From a checkpoint of a small encoder-decoder audio transcriber: encoder moe top_k, 11.6 epochs.
Rows from block 4 of the text decoder of a small encoder-decoder audio transcriber, named by matrix and row number. Rows with one number belong to one neuron. Each number is 200 + 30 x the weight over its row's rms, rounded and kept within 0 to 999. All counts start at 0.
After each neuron's rows are labels from the 100 texts, of 14976, where the neuron reaches its highest value: "fires on" is the input token at the peak. Only what is clearly more common there than usual is listed. The data: two synthetic voices taking turns or overlapping, over music, noise or silence. In brackets: how many of the 100, against the usual share in percent.
# fc1: MLP up (decoder.blocks.4.mlp.fc1.weight, 1024x256), inputs 128-255
# fc2: MLP down (decoder.blocks.4.mlp.fc2.weight, 256x1024, transposed), outputs 128-255

fc1.193,183,183,227,208,198,230,180,310,147,253,171,206,176,249,179,132,219,176,210,214,194,188,243,174,170,169,247,169,224,184,228,214,203,190,241,230,237,211,224,199,201,235,217,182,196,203,252,176,251,197,206,201,257,202,192,200,198,152,171,238,191,188,204,191,215,136,229,201,150,196,227,170,213,161,160,133,176,211,180,209,255,242,154,239,176,240,152,200,191,184,203,224,185,177,189,208,183,234,210,238,200,202,186,187,154,214,197,191,220,247,179,191,238,184,192,176,241,216,185,173,241,172,195,197,173,157,229,183
fc2.193,207,171,198,280,164,204,234,176,193,198,170,215,166,210,156,188,193,150,191,183,190,226,206,220,186,236,181,146,172,210,208,200,169,169,177,229,187,148,238,272,184,244,210,229,278,197,173,256,139,204,195,181,178,193,197,130,228,184,240,209,178,193,194,205,180,200,216,244,125,166,208,169,206,182,177,237,218,156,180,195,194,243,228,194,196,200,206,220,211,210,213,186,202,121,230,185,182,131,210,221,186,210,174,211,189,202,181,182,214,239,229,171,185,167,179,161,212,200,251,231,250,165,170,231,185,179,184,200
fires on: "chair" (8 vs 0.4)

fc1.548,173,216,219,194,207,204,241,207,232,173,156,156,233,188,274,188,207,189,234,218,269,228,204,228,222,208,210,158,229,236,232,202,188,160,247,203,229,206,215,229,192,191,197,215,161,230,170,164,174,236,190,208,171,170,218,208,222,156,224,203,215,209,198,164,148,231,199,251,199,246,224,203,234,190,192,245,207,199,204,174,212,206,194,221,207,244,196,171,167,193,163,191,205,237,225,185,226,179,242,241,176,207,258,212,190,173,187,224,132,156,237,191,206,170,223,213,179,194,180,201,177,178,179,252,280,181,215,208
fc2.548,203,222,181,170,176,201,212,142,280,160,188,178,194,184,181,230,207,122,223,182,173,202,207,188,205,254,159,186,209,192,224,240,211,209,174,188,167,169,207,193,198,185,182,174,203,232,174,170,193,220,247,193,224,171,231,210,189,154,211,206,184,160,196,178,223,188,213,183,249,188,220,202,265,199,224,191,247,222,177,198,146,226,171,218,225,219,189,165,212,199,173,159,226,154,194,200,178,186,209,226,193,147,186,232,209,191,230,214,173,189,223,137,168,153,227,205,230,179,243,204,176,176,166,219,257,160,211,191
fires on: "<end>" (60 vs 12.3)

fc1.737,195,171,172,231,189,257,236,192,160,189,207,155,233,189,216,214,246,183,171,183,177,168,208,212,201,163,220,235,211,246,182,216,184,187,175,186,222,231,214,219,202,189,235,197,211,217,174,241,173,186,232,134,148,208,204,147,232,226,153,171,219,224,150,215,149,224,184,217,205,127,141,227,241,173,170,204,216,222,180,179,202,182,242,219,221,163,216,261,162,220,200,161,229,198,218,222,207,198,182,224,177,220,139,193,196,209,176,166,146,154,179,190,228,186,193,212,189,205,185,250,251,184,186,179,165,170,192,190
fc2.737,183,159,208,220,192,164,201,237,164,227,152,198,220,221,178,176,206,173,192,178,188,232,209,221,160,144,184,237,186,224,226,174,218,194,247,208,205,191,175,176,209,231,177,239,217,178,172,196,191,153,157,190,206,243,157,262,234,258,180,176,230,250,209,270,204,204,223,209,213,222,221,208,199,217,160,207,222,219,214,226,262,171,249,257,195,228,224,171,196,172,206,172,156,154,225,164,216,261,198,208,228,185,213,218,182,218,154,183,195,186,173,221,215,151,207,185,238,206,212,179,212,209,221,167,240,154,155,220
fires on: "car" (42 vs 0.3); "on" (10 vs 0.3); "stop" (8 vs 0.3)

fc1.626,153,213,165,225,164,202,186,188,235,157,197,226,194,236,194,182,236,161,214,190,219,208,226,205,215,181,237,198,185,192,225,180,212,268,187,246,231,175,251,184,172,166,219,180,220,207,231,204,227,229,165,183,227,215,217,240,186,244,219,187,155,187,201,162,157,223,224,212,240,147,166,192,207,181,184,230,143,230,181,202,183,225,210,163,206,201,181,192,201,142,159,217,236,207,176,169,198,169,207,259,161,167,155,183,202,175,195,249,224,180,168,200,167,195,233,185,217,195,186,226,225,221,186,257,256,165,181,169
fc2.626,211,99,251,181,199,170,229,206,210,230,183,178,178,222,209,149,185,170,176,234,206,207,230,149,186,211,181,136,214,181,141,141,224,194,238,206,147,176,260,204,175,192,201,171,209,232,198,221,148,163,190,198,176,172,198,216,187,180,201,175,158,218,137,209,232,225,230,251,194,195,259,222,244,256,186,184,204,242,158,179,145,159,241,249,208,165,230,215,196,180,228,179,214,155,197,174,246,186,259,190,203,174,160,214,252,185,206,177,185,174,212,218,200,192,199,248,203,186,191,182,170,209,212,189,145,178,176,175
fires on: "chair" (10 vs 0.4); "play" (9 vs 0.4); "today" (7 vs 0.3)

fc1.751,182,187,158,214,241,219,216,164,205,220,242,186,225,163,231,217,265,179,142,222,210,184,205,201,215,196,207,216,172,225,156,213,186,212,206,195,149,210,182,261,184,185,220,214,193,186,228,170,154,168,196,219,142,179,213,165,206,197,134,212,183,232,189,194,159,228,135,204,151,210,204,214,206,205,219,179,191,222,108,235,176,250,206,225,173,224,233,174,225,166,154,178,235,212,188,188,202,156,231,159,249,235,179,239,197,162,213,234,218,151,169,190,241,188,192,293,216,193,199,224,199,228,215,220,233,216,229,184
fc2.751,194,165,189,224,155,220,241,144,146,203,179,163,221,208,192,147,192,165,226,185,190,164,145,167,170,153,157,200,196,161,215,189,161,257,202,260,199,162,247,261,257,208,253,185,197,232,208,202,190,168,167,165,135,185,206,204,217,202,249,204,201,262,224,195,189,192,179,275,135,198,173,263,233,210,201,136,192,184,190,175,185,161,185,194,202,169,223,197,199,201,207,151,224,158,202,245,198,191,199,208,209,177,247,227,159,186,146,222,197,240,170,175,236,162,252,186,227,160,156,199,228,182,198,233,203,204,179,199
fires on: "saw" (8 vs 0.3); "on" (7 vs 0.3)

fc1.466,248,213,279,199,223,223,153,205,226,211,214,231,240,218,176,169,205,195,130,203,187,203,210,203,191,169,164,180,178,235,229,193,217,231,237,175,192,198,150,183,202,232,147,211,216,212,192,148,198,169,124,182,191,223,193,143,214,233,149,255,245,221,178,261,192,276,199,198,176,186,188,235,183,136,233,244,218,169,174,244,187,212,188,176,241,249,187,229,183,205,253,194,199,196,175,136,243,168,187,224,189,221,202,198,211,184,207,231,144,174,225,196,225,178,220,205,243,206,192,215,222,221,208,224,230,194,194,227
fc2.466,203,136,187,184,209,170,210,199,150,196,195,149,179,187,194,196,223,156,214,174,223,241,175,219,216,204,100,219,160,234,164,195,165,204,210,250,137,197,268,165,227,234,172,224,204,218,217,189,185,219,199,180,225,169,183,208,200,195,233,175,206,188,236,229,186,197,218,175,198,185,155,231,212,209,201,196,191,190,173,163,197,219,248,216,187,179,205,187,184,194,193,145,241,160,245,193,146,146,207,244,145,190,203,213,209,196,231,224,193,220,199,161,189,182,251,253,222,196,190,257,206,108,224,207,206,165,154,210
fires on: "saw" (10 vs 0.3); "my" (7 vs 0.3)

fc1.243,164,221,172,158,197,248,275,216,183,158,232,225,203,219,183,213,256,152,218,204,173,257,210,222,224,180,228,178,194,210,230,196,199,242,171,223,242,222,271,247,222,199,200,192,220,222,213,233,169,199,214,235,207,155,175,176,208,203,195,217,211,199,209,231,149,229,185,211,207,215,203,193,191,214,179,175,205,211,149,112,225,203,226,209,191,163,201,206,212,192,131,194,251,190,208,200,231,211,236,224,190,193,177,185,203,205,210,191,220,179,178,248,164,185,208,236,182,187,216,172,173,181,257,227,211,202,232,144
fc2.243,192,207,199,220,171,140,220,242,162,183,199,179,209,144,207,206,218,158,213,195,133,226,223,185,205,187,131,169,239,269,180,208,199,223,225,198,176,208,244,145,156,160,138,191,232,203,207,175,216,205,176,188,273,225,215,183,220,187,178,220,173,131,235,147,217,195,173,264,190,187,199,232,203,250,126,184,224,175,177,172,153,203,175,248,188,200,172,220,256,183,228,215,196,180,243,150,207,186,202,177,181,208,175,233,193,208,183,186,185,184,248,215,238,155,218,197,124,253,164,191,176,223,220,192,155,244,207,210
fires on: "river" (9 vs 0.3)

fc1.420,149,174,202,223,225,202,147,207,150,192,158,204,237,191,192,179,192,212,225,182,162,183,175,180,240,134,212,188,213,208,259,233,192,198,220,174,162,159,215,183,196,195,196,199,212,129,184,188,129,234,211,165,194,186,169,205,201,221,192,172,201,227,205,202,176,136,145,252,196,189,194,218,141,215,194,238,218,189,210,164,227,189,227,253,215,211,222,199,189,200,196,199,187,227,243,208,178,195,184,199,123,222,161,234,196,143,192,237,220,160,202,229,248,171,261,221,263,186,262,187,205,164,170,176,253,160,215,169
fc2.420,186,140,195,218,199,143,158,210,190,215,140,206,173,188,193,195,213,223,150,165,177,199,195,215,174,249,191,158,195,250,234,202,200,159,170,195,179,176,227,243,234,221,210,235,241,193,222,238,199,202,209,206,248,198,147,208,236,182,242,188,184,211,224,224,198,218,212,211,227,173,217,205,202,193,150,170,246,213,206,184,149,200,206,209,169,183,223,154,214,207,277,198,193,199,218,201,197,163,198,260,207,220,185,211,221,206,174,204,215,216,175,225,202,180,196,167,210,206,223,269,209,142,235,167,165,195,195,181
fires on: "a" (12 vs 0.3); "the" (10 vs 0.3); "car" (7 vs 0.3)

fc1.357,192,210,240,248,171,203,139,241,244,205,194,156,200,185,174,170,159,149,213,201,235,197,225,170,186,228,205,181,168,214,187,206,185,233,193,213,189,208,201,184,212,266,221,191,251,167,234,204,268,178,223,194,212,192,182,170,237,231,150,183,162,148,227,178,213,171,257,185,213,166,233,195,156,241,264,167,240,237,239,247,188,215,210,191,246,207,189,179,144,201,167,210,161,153,220,209,197,186,170,237,189,149,220,171,200,155,204,224,215,133,230,215,193,179,172,221,206,211,240,205,196,170,222,193,177,259,196,190
fc2.357,220,186,192,225,164,263,195,217,212,238,139,240,187,216,203,237,218,214,213,192,235,226,167,230,189,216,171,196,218,202,156,223,241,233,182,242,164,192,192,226,208,241,181,193,234,190,171,194,155,232,226,198,178,219,208,194,238,186,190,194,186,185,177,171,224,131,231,236,204,179,182,240,214,209,229,200,213,165,156,205,231,260,232,229,220,178,217,161,193,243,191,164,201,154,201,239,164,179,221,184,133,187,173,198,221,193,166,142,230,219,173,137,212,233,164,211,197,168,216,213,185,156,188,179,162,176,208,185
fires on: "blue" (11 vs 0.3); "who" (10 vs 0.3); "threw" (7 vs 0.3); "learn" (7 vs 0.3)

fc1.451,220,221,187,243,200,210,233,192,186,179,166,191,234,166,210,215,206,221,211,180,187,209,169,211,217,196,198,163,206,249,196,210,260,176,249,201,199,227,250,236,170,189,195,247,199,167,162,230,195,244,190,176,147,151,171,173,194,242,217,195,187,202,239,235,142,213,180,223,202,169,223,187,198,153,162,185,194,221,241,196,169,183,152,172,203,238,188,170,205,175,130,199,179,207,219,207,218,170,220,210,231,189,233,164,194,152,253,177,148,204,189,211,193,192,157,165,236,240,189,188,207,173,223,226,261,208,216,204
fc2.451,244,215,176,181,183,179,225,145,267,168,203,165,211,143,188,225,199,159,205,198,133,212,239,231,203,244,134,177,171,200,192,212,242,222,175,166,195,201,220,213,183,190,111,200,230,215,177,163,211,211,220,232,222,170,208,210,185,148,212,200,186,163,199,194,251,175,247,216,211,191,217,200,276,232,230,210,220,206,192,138,156,223,220,214,220,200,182,235,247,165,199,183,212,187,213,181,173,199,186,201,208,181,196,308,224,174,184,193,196,162,243,149,191,171,246,166,209,174,213,175,151,200,198,170,127,216,232,209
fires on: "<end>" (65 vs 12.3)

fc1.332,169,145,235,186,191,182,217,212,176,157,190,253,195,181,174,176,284,222,196,161,226,184,228,238,201,222,239,207,190,215,177,171,183,174,144,159,248,232,212,204,166,201,214,205,181,190,214,219,236,202,218,160,185,242,215,203,158,191,140,183,226,135,202,170,204,164,239,217,240,140,220,194,231,146,179,134,247,199,174,191,244,201,198,189,168,193,191,181,191,217,175,213,207,220,192,148,203,170,184,232,150,167,183,166,185,166,218,217,194,190,149,225,212,223,159,248,203,226,189,231,226,148,198,240,191,209,208,176
fc2.332,182,168,216,176,150,170,203,234,218,192,202,255,157,176,239,194,192,152,192,201,203,274,189,232,258,191,198,106,233,202,192,172,224,237,200,173,126,180,203,200,215,211,213,226,201,172,171,202,223,210,171,196,192,242,186,192,249,151,200,168,221,220,149,188,199,205,208,180,156,214,259,201,206,196,163,196,172,199,188,209,231,194,176,197,201,205,203,163,186,207,193,196,211,161,210,178,146,196,190,242,184,200,215,212,201,204,155,197,194,195,168,153,179,186,175,159,284,167,238,148,174,99,203,194,228,212,180,241
fires on: "chair" (9 vs 0.4)

fc1.228,151,237,223,202,201,187,218,121,182,215,237,214,200,176,175,211,229,194,193,116,206,145,173,181,192,244,237,215,202,247,213,236,219,207,168,188,180,182,249,230,199,214,247,236,215,163,212,251,188,197,204,170,149,184,209,166,169,230,203,197,246,154,205,231,233,183,219,209,209,164,200,231,182,173,211,211,259,200,153,210,254,191,225,207,250,178,203,218,218,260,212,171,193,219,201,178,194,196,178,175,157,195,102,194,182,206,171,214,179,217,210,204,211,201,168,190,192,244,197,222,116,222,163,190,233,244,200,227
fc2.228,195,171,216,239,161,210,188,160,184,206,189,227,185,227,217,210,210,246,199,184,210,193,188,245,216,197,257,148,221,187,181,194,210,181,182,185,183,236,230,248,200,240,218,236,186,181,246,241,160,184,215,189,203,197,179,188,234,172,230,164,198,168,213,212,203,211,230,165,207,190,226,252,190,186,181,169,217,219,172,241,192,226,195,211,248,190,258,177,198,215,194,177,188,154,246,223,159,164,242,218,169,176,171,197,179,225,155,223,166,154,159,193,206,163,155,199,191,202,187,192,198,175,201,169,163,182,180,190
fires on: "car" (7 vs 0.3)

fc1.567,204,210,227,217,189,185,181,153,168,178,198,245,250,176,179,191,199,195,209,180,193,225,214,175,227,136,138,198,133,188,226,238,198,214,211,196,201,202,217,231,237,232,160,232,151,154,203,152,199,177,208,207,156,246,189,201,197,211,198,199,241,183,239,168,125,132,224,201,147,162,189,199,163,182,133,223,172,159,216,230,194,184,206,189,250,199,202,212,236,156,223,185,187,192,200,120,160,234,184,221,245,178,201,232,158,188,185,193,203,162,192,261,215,199,225,190,197,177,227,180,197,160,244,186,215,239,205,148
fc2.567,201,205,186,265,180,220,199,182,201,231,200,210,249,184,167,193,196,185,195,153,198,196,155,211,220,251,197,199,160,243,159,199,191,219,177,197,154,146,245,241,194,211,213,220,212,193,175,246,125,210,217,203,190,189,196,182,253,178,265,199,208,203,217,223,176,215,234,204,191,176,225,199,203,185,154,219,265,196,218,132,191,208,227,244,228,189,203,180,220,242,184,153,187,153,210,227,166,146,158,234,171,206,136,183,190,200,173,238,172,249,226,185,208,181,200,223,231,201,205,246,186,143,218,205,187,162,181,186
fires on: "he" (14 vs 0.3); "they" (14 vs 0.3); "a" (9 vs 0.3); "we" (7 vs 0.3)

fc1.519,215,244,232,219,234,164,258,229,170,207,200,211,176,177,237,206,245,201,154,241,200,255,213,185,180,223,175,183,200,208,263,233,223,174,204,178,216,207,186,186,263,179,209,194,246,198,235,226,219,191,253,149,191,172,229,190,201,224,270,239,202,185,178,184,178,158,176,186,197,261,222,221,170,155,131,162,230,192,183,226,227,192,175,178,206,184,248,193,216,169,184,231,192,204,196,163,194,166,209,240,181,164,207,195,159,267,194,214,104,221,179,232,184,193,138,170,191,217,160,286,204,192,229,190,194,220,199,177
fc2.519,242,196,184,257,211,180,202,157,217,225,182,188,188,143,184,268,204,152,192,155,204,243,242,214,221,227,153,206,170,214,178,179,221,205,195,193,155,127,235,195,164,245,205,202,253,232,146,234,160,207,223,162,225,194,201,149,188,176,253,242,258,210,193,224,224,193,196,189,209,190,186,177,206,208,185,227,217,209,167,188,161,218,217,236,209,193,209,154,218,179,214,151,217,144,239,175,151,172,178,204,185,196,152,187,218,244,142,218,212,195,229,163,237,186,233,205,242,228,206,234,194,158,260,227,210,150,212,149
fires on: "a" (10 vs 0.3); "the" (7 vs 0.3)

fc1.232,217,194,188,237,184,227,184,157,217,147,176,214,201,193,212,207,195,272,193,242,155,194,211,228,187,213,173,226,236,247,197,214,251,187,172,270,221,246,139,158,213,232,191,199,143,193,243,234,211,168,196,211,157,263,250,212,202,204,176,162,198,212,172,209,182,199,195,173,161,176,170,205,231,232,197,234,201,197,220,184,203,189,215,208,162,186,219,246,199,170,225,207,215,265,209,197,213,175,185,171,196,234,211,243,242,176,190,200,198,232,199,206,158,241,220,228,206,193,189,169,210,198,190,232,226,195,171,182
fc2.232,157,187,210,223,241,175,221,184,184,172,222,171,154,160,218,183,233,149,190,164,222,251,212,161,206,217,206,273,228,233,201,234,228,199,171,189,157,170,188,174,240,233,218,251,152,235,225,199,167,211,263,188,243,216,181,207,214,198,189,222,135,187,196,204,192,228,214,241,181,193,215,163,192,179,183,256,201,148,170,172,159,279,204,213,211,199,212,161,253,190,239,202,182,154,256,180,204,171,194,160,189,193,163,238,212,181,237,218,183,181,249,137,238,162,176,187,205,184,160,227,156,166,197,217,203,177,159,199
fires on: "chair" (7 vs 0.4)

fc1.514,145,224,171,188,199,232,236,203,176,165,174,191,243,267,151,156,205,172,187,160,222,231,234,182,212,181,223,164,192,159,184,157,228,207,249,193,191,172,255,205,248,193,171,166,145,225,214,266,236,235,241,179,184,178,180,213,170,205,243,172,202,178,268,229,152,245,200,194,216,157,141,215,215,214,184,188,167,217,190,172,241,197,228,190,246,178,174,223,190,209,188,210,228,221,150,168,208,210,174,218,193,183,210,163,193,203,191,173,187,188,161,205,172,225,227,240,218,199,147,239,210,155,206,203,263,289,202,163
fc2.514,193,186,182,235,166,148,203,125,164,200,201,217,228,205,215,199,208,118,192,161,178,230,186,205,221,247,199,122,136,242,170,179,205,187,209,226,142,160,268,223,204,213,229,216,218,261,184,232,214,223,167,233,237,218,198,216,201,217,211,209,209,156,260,195,194,198,223,202,186,165,228,199,186,187,184,210,229,161,190,199,216,198,213,229,216,213,218,143,223,195,215,197,186,129,206,245,208,113,253,171,152,177,138,133,215,250,180,201,187,219,198,172,203,173,212,230,239,182,264,199,173,138,190,247,223,202,202,182
fires on: "chair" (9 vs 0.4)

fc1.552,224,218,235,182,186,241,194,211,180,170,244,184,202,201,171,211,214,227,184,204,173,130,158,185,188,257,160,187,185,183,185,165,203,164,232,234,220,188,236,178,154,176,250,221,228,181,200,221,191,159,177,200,259,223,148,186,190,273,174,224,157,158,224,175,153,194,214,226,195,209,213,171,235,222,240,168,204,217,188,207,137,229,196,187,227,207,254,240,247,146,153,204,178,225,215,169,258,183,202,215,203,206,193,149,202,179,113,164,187,161,224,192,185,151,178,234,163,180,214,208,200,215,194,202,227,218,154,188
fc2.552,201,158,177,223,176,248,222,188,138,170,182,230,203,218,190,247,232,185,200,183,195,237,213,234,210,233,152,191,219,236,174,187,195,206,180,241,177,140,220,208,202,206,225,248,216,186,166,210,165,214,228,223,228,202,235,193,269,177,213,181,233,183,191,193,203,191,212,231,162,146,233,217,168,212,248,172,184,149,184,184,250,211,212,229,237,182,243,192,223,214,149,157,179,119,254,166,186,185,204,157,152,178,149,221,256,191,228,228,209,165,154,152,187,187,228,220,211,185,217,219,192,186,219,189,181,195,204,192
fires on: "a" (7 vs 0.3)

fc1.368,196,169,262,246,165,236,214,192,184,273,227,173,259,270,180,161,233,232,185,178,178,195,204,155,199,224,159,181,166,258,202,233,192,172,248,211,177,214,203,216,188,145,242,228,202,196,197,164,223,252,190,243,211,209,207,156,222,202,155,204,259,196,239,205,208,232,154,192,169,172,226,178,171,199,197,249,249,205,200,248,178,252,172,200,205,223,226,229,186,176,192,154,191,169,158,182,236,207,210,210,180,199,203,219,139,191,234,218,165,178,172,175,230,156,246,191,237,232,196,248,190,216,244,238,185,189,250,163
fc2.368,177,167,176,217,183,157,211,153,215,203,244,174,243,181,225,227,213,128,175,109,178,221,145,216,202,221,155,223,190,235,174,210,208,213,220,194,199,169,213,233,183,281,208,204,194,197,207,205,181,214,188,206,221,163,219,156,212,186,205,191,182,162,195,243,208,174,212,212,205,212,236,188,225,200,230,187,207,160,183,202,204,229,220,150,183,183,204,182,175,138,207,151,215,173,213,235,168,163,190,230,204,170,218,207,206,195,215,190,218,213,204,165,213,143,228,215,252,209,206,242,198,148,219,192,213,162,192,222
fires on: "window" (11 vs 0.3); "brother" (7 vs 0.3)

fc1.71,164,210,278,213,205,166,234,165,239,206,174,184,168,231,195,215,220,189,218,211,203,207,192,210,164,173,170,218,172,181,230,218,168,199,227,150,243,219,202,230,175,168,212,169,173,142,210,230,204,166,204,199,178,245,227,189,209,160,179,203,215,253,218,247,194,198,202,183,134,194,154,225,232,195,181,170,206,224,230,212,209,210,175,202,233,218,233,179,198,175,174,255,175,164,257,155,173,269,213,188,168,148,204,156,231,211,207,219,181,204,181,140,212,178,212,217,263,213,211,169,227,187,185,202,245,240,141,197
fc2.71,215,165,167,243,183,183,194,146,203,219,192,204,201,169,201,217,185,156,210,169,182,219,201,224,180,234,174,180,149,214,201,204,183,193,189,231,160,129,220,217,205,259,167,224,250,223,174,252,158,210,204,176,192,211,199,165,199,182,243,199,225,178,215,211,200,179,208,210,199,171,218,178,210,214,179,181,243,213,163,179,189,218,212,200,182,196,199,180,218,211,194,179,202,107,253,188,196,113,200,207,188,191,137,177,197,235,223,205,202,198,192,160,191,189,181,236,264,207,226,226,193,155,211,207,200,152,203,168
fires on: "chair" (10 vs 0.4); "today" (8 vs 0.3)

fc1.280,232,215,186,216,217,184,188,167,198,253,168,193,207,230,171,148,176,229,249,190,226,186,187,200,208,173,206,158,193,251,240,169,191,263,250,224,217,194,244,256,203,195,195,174,222,203,248,209,168,221,202,196,200,235,253,231,203,192,198,195,235,198,158,203,185,217,207,225,171,180,171,209,204,211,219,245,191,191,182,170,245,216,200,158,164,222,189,234,225,165,266,228,221,181,220,179,186,222,159,171,216,208,187,237,233,179,175,216,255,232,273,190,217,172,185,171,212,173,200,224,194,202,168,165,210,163,197,177
fc2.280,263,165,193,219,220,169,194,205,178,173,192,228,211,197,231,254,227,190,167,208,178,200,162,241,173,229,177,186,176,227,170,201,158,214,174,239,131,157,199,241,214,182,219,199,204,186,216,260,217,173,237,195,224,222,169,224,239,196,242,212,203,170,193,222,213,215,172,234,184,220,203,185,161,187,238,222,227,207,259,163,147,194,280,198,207,172,199,159,166,176,260,171,257,216,225,197,204,95,209,212,154,195,122,202,185,195,245,210,157,197,195,201,178,220,202,255,159,204,228,204,246,180,183,224,209,188,234,136
fires on: "saw" (9 vs 0.3)

fc1.490,175,186,187,177,211,202,242,161,235,168,187,194,214,170,225,213,160,240,198,285,208,231,231,235,181,223,179,209,250,173,215,247,172,173,235,222,229,175,160,200,229,261,214,168,198,172,186,203,172,209,220,198,177,267,257,157,226,222,202,240,216,240,165,162,207,144,192,222,183,211,237,167,239,153,218,255,233,217,219,226,254,196,160,176,202,189,155,196,155,133,227,224,190,209,178,229,219,214,211,179,197,197,189,164,165,214,186,253,144,153,217,171,189,164,211,206,167,214,246,175,262,172,106,224,172,155,160,200
fc2.490,211,224,186,233,231,143,187,231,187,226,197,196,227,241,151,208,173,171,200,232,227,190,174,188,205,161,193,207,179,161,238,276,210,174,209,191,222,183,222,192,200,180,258,248,197,265,185,250,144,259,223,215,229,205,167,208,148,239,228,241,177,235,202,210,211,234,200,167,189,161,249,208,178,245,175,167,214,255,244,168,222,220,181,248,166,198,176,177,167,187,212,209,253,181,209,206,172,214,181,199,189,192,146,221,190,192,265,156,148,194,229,178,182,246,246,242,206,217,204,207,219,220,128,216,203,135,164,213
fires on: "a" (8 vs 0.3); "the" (7 vs 0.3)

fc1.703,174,200,231,195,221,227,178,193,203,162,166,200,189,241,205,174,177,207,207,219,214,185,261,188,177,185,270,215,242,220,181,185,199,249,168,206,269,172,202,266,241,180,180,190,207,219,173,196,170,179,240,158,218,194,213,181,170,193,229,257,195,251,191,194,212,193,233,171,169,168,221,205,149,170,242,172,168,229,187,187,230,205,185,201,201,216,269,288,247,193,238,247,197,194,207,197,197,217,248,215,178,217,259,230,204,225,212,212,178,181,206,204,227,180,156,174,204,161,177,157,176,193,216,229,236,171,222,198
fc2.703,222,201,186,258,167,203,220,188,148,257,167,213,212,204,186,178,183,134,181,175,239,230,196,185,178,228,154,174,215,192,217,216,199,205,195,205,208,157,254,221,222,244,197,229,237,220,177,254,105,199,190,205,177,147,201,155,199,202,260,198,202,173,177,231,207,150,239,245,195,186,245,198,197,224,182,225,179,190,199,131,204,223,217,215,168,217,179,174,262,259,216,147,154,133,286,203,179,164,192,203,173,192,151,208,199,201,215,203,199,217,217,166,175,193,198,189,243,195,206,230,211,160,223,217,173,181,129,169
fires on: "chair" (7 vs 0.4)

fc1.227,215,200,150,224,257,181,169,203,178,192,223,195,237,190,188,226,231,161,205,142,153,233,187,123,204,145,230,202,168,222,201,224,171,250,178,186,197,181,194,196,237,175,198,199,257,192,233,183,135,180,188,175,239,231,196,173,200,246,259,184,217,213,220,188,162,230,227,230,218,233,189,243,223,194,201,214,223,187,212,131,171,213,225,173,225,193,175,192,215,196,197,229,190,235,198,181,178,147,188,254,160,231,209,193,177,237,195,188,169,170,189,263,176,193,197,224,215,199,201,198,255,139,180,235,164,192,178,214
fc2.227,203,218,249,197,230,188,203,207,161,239,195,217,251,186,218,157,187,186,183,231,200,172,189,245,211,231,179,217,121,188,212,165,179,179,199,197,192,165,185,204,143,235,146,220,226,188,121,169,128,198,191,236,178,248,214,201,141,209,184,251,219,213,224,218,253,193,222,248,207,189,205,246,194,205,204,203,239,215,222,156,181,181,151,191,191,149,200,212,177,196,239,242,211,228,200,214,234,154,176,195,202,225,229,184,194,203,217,184,212,230,226,266,218,233,228,166,172,190,195,201,182,184,211,187,189,155,217,160
fires on: "was" (9 vs 0.3)

fc1.708,189,200,237,247,257,204,221,190,184,217,214,252,202,195,233,196,207,240,236,198,188,202,215,207,218,251,184,218,258,264,203,201,188,130,202,230,246,194,238,228,190,180,190,205,215,196,209,175,178,171,190,161,242,185,224,171,169,193,188,196,217,212,198,148,229,187,160,160,185,161,221,189,152,138,247,143,212,240,212,242,201,169,228,182,199,210,177,233,176,180,156,212,175,198,192,187,280,132,196,211,203,207,194,169,135,219,185,159,165,200,201,186,216,151,252,189,226,189,168,271,178,135,191,202,215,211,145,126
fc2.708,224,183,162,236,210,182,181,161,215,173,189,224,200,226,224,228,198,145,186,169,175,219,176,222,210,251,197,215,186,201,171,190,193,216,225,214,170,109,234,218,201,255,232,226,233,198,155,199,162,213,251,203,203,199,214,161,199,208,222,228,289,178,206,229,191,190,194,219,192,201,193,182,199,211,222,185,245,184,222,209,219,228,181,192,242,188,238,213,184,191,185,164,201,160,245,230,173,148,196,197,193,215,161,210,212,142,201,178,181,211,188,196,225,221,223,198,238,210,162,227,243,174,239,194,184,181,224,196
fires on: "saw" (18 vs 0.3)

fc1.13,247,221,227,207,206,216,246,232,166,221,259,197,169,186,180,240,157,184,154,210,182,240,201,222,136,216,176,223,179,162,164,111,164,199,227,173,223,158,160,199,192,250,203,200,221,196,257,199,185,222,91,187,148,209,176,145,200,203,151,240,196,212,137,178,198,215,198,215,151,182,211,223,167,207,253,195,243,209,170,184,203,148,204,167,171,232,154,187,155,176,259,191,153,183,260,240,221,204,205,230,201,192,185,171,187,213,215,195,192,220,244,200,205,146,184,219,224,247,181,200,211,230,217,225,189,239,212,222
fc2.13,172,232,133,222,159,256,257,162,160,198,204,179,206,201,191,210,204,216,147,193,167,188,138,224,208,180,200,196,200,154,183,175,193,252,214,212,185,180,264,219,225,206,199,209,178,233,256,176,203,204,164,175,186,188,233,176,210,211,273,224,243,257,199,222,194,160,152,218,186,220,181,244,190,195,234,203,157,184,239,200,246,177,179,212,165,179,150,179,263,239,247,162,165,201,250,202,189,201,203,238,195,223,190,165,213,233,177,259,211,192,213,138,248,180,199,197,202,210,102,220,171,189,180,275,186,223,240,208
fires on: "blue" (8 vs 0.3); "threw" (7 vs 0.3)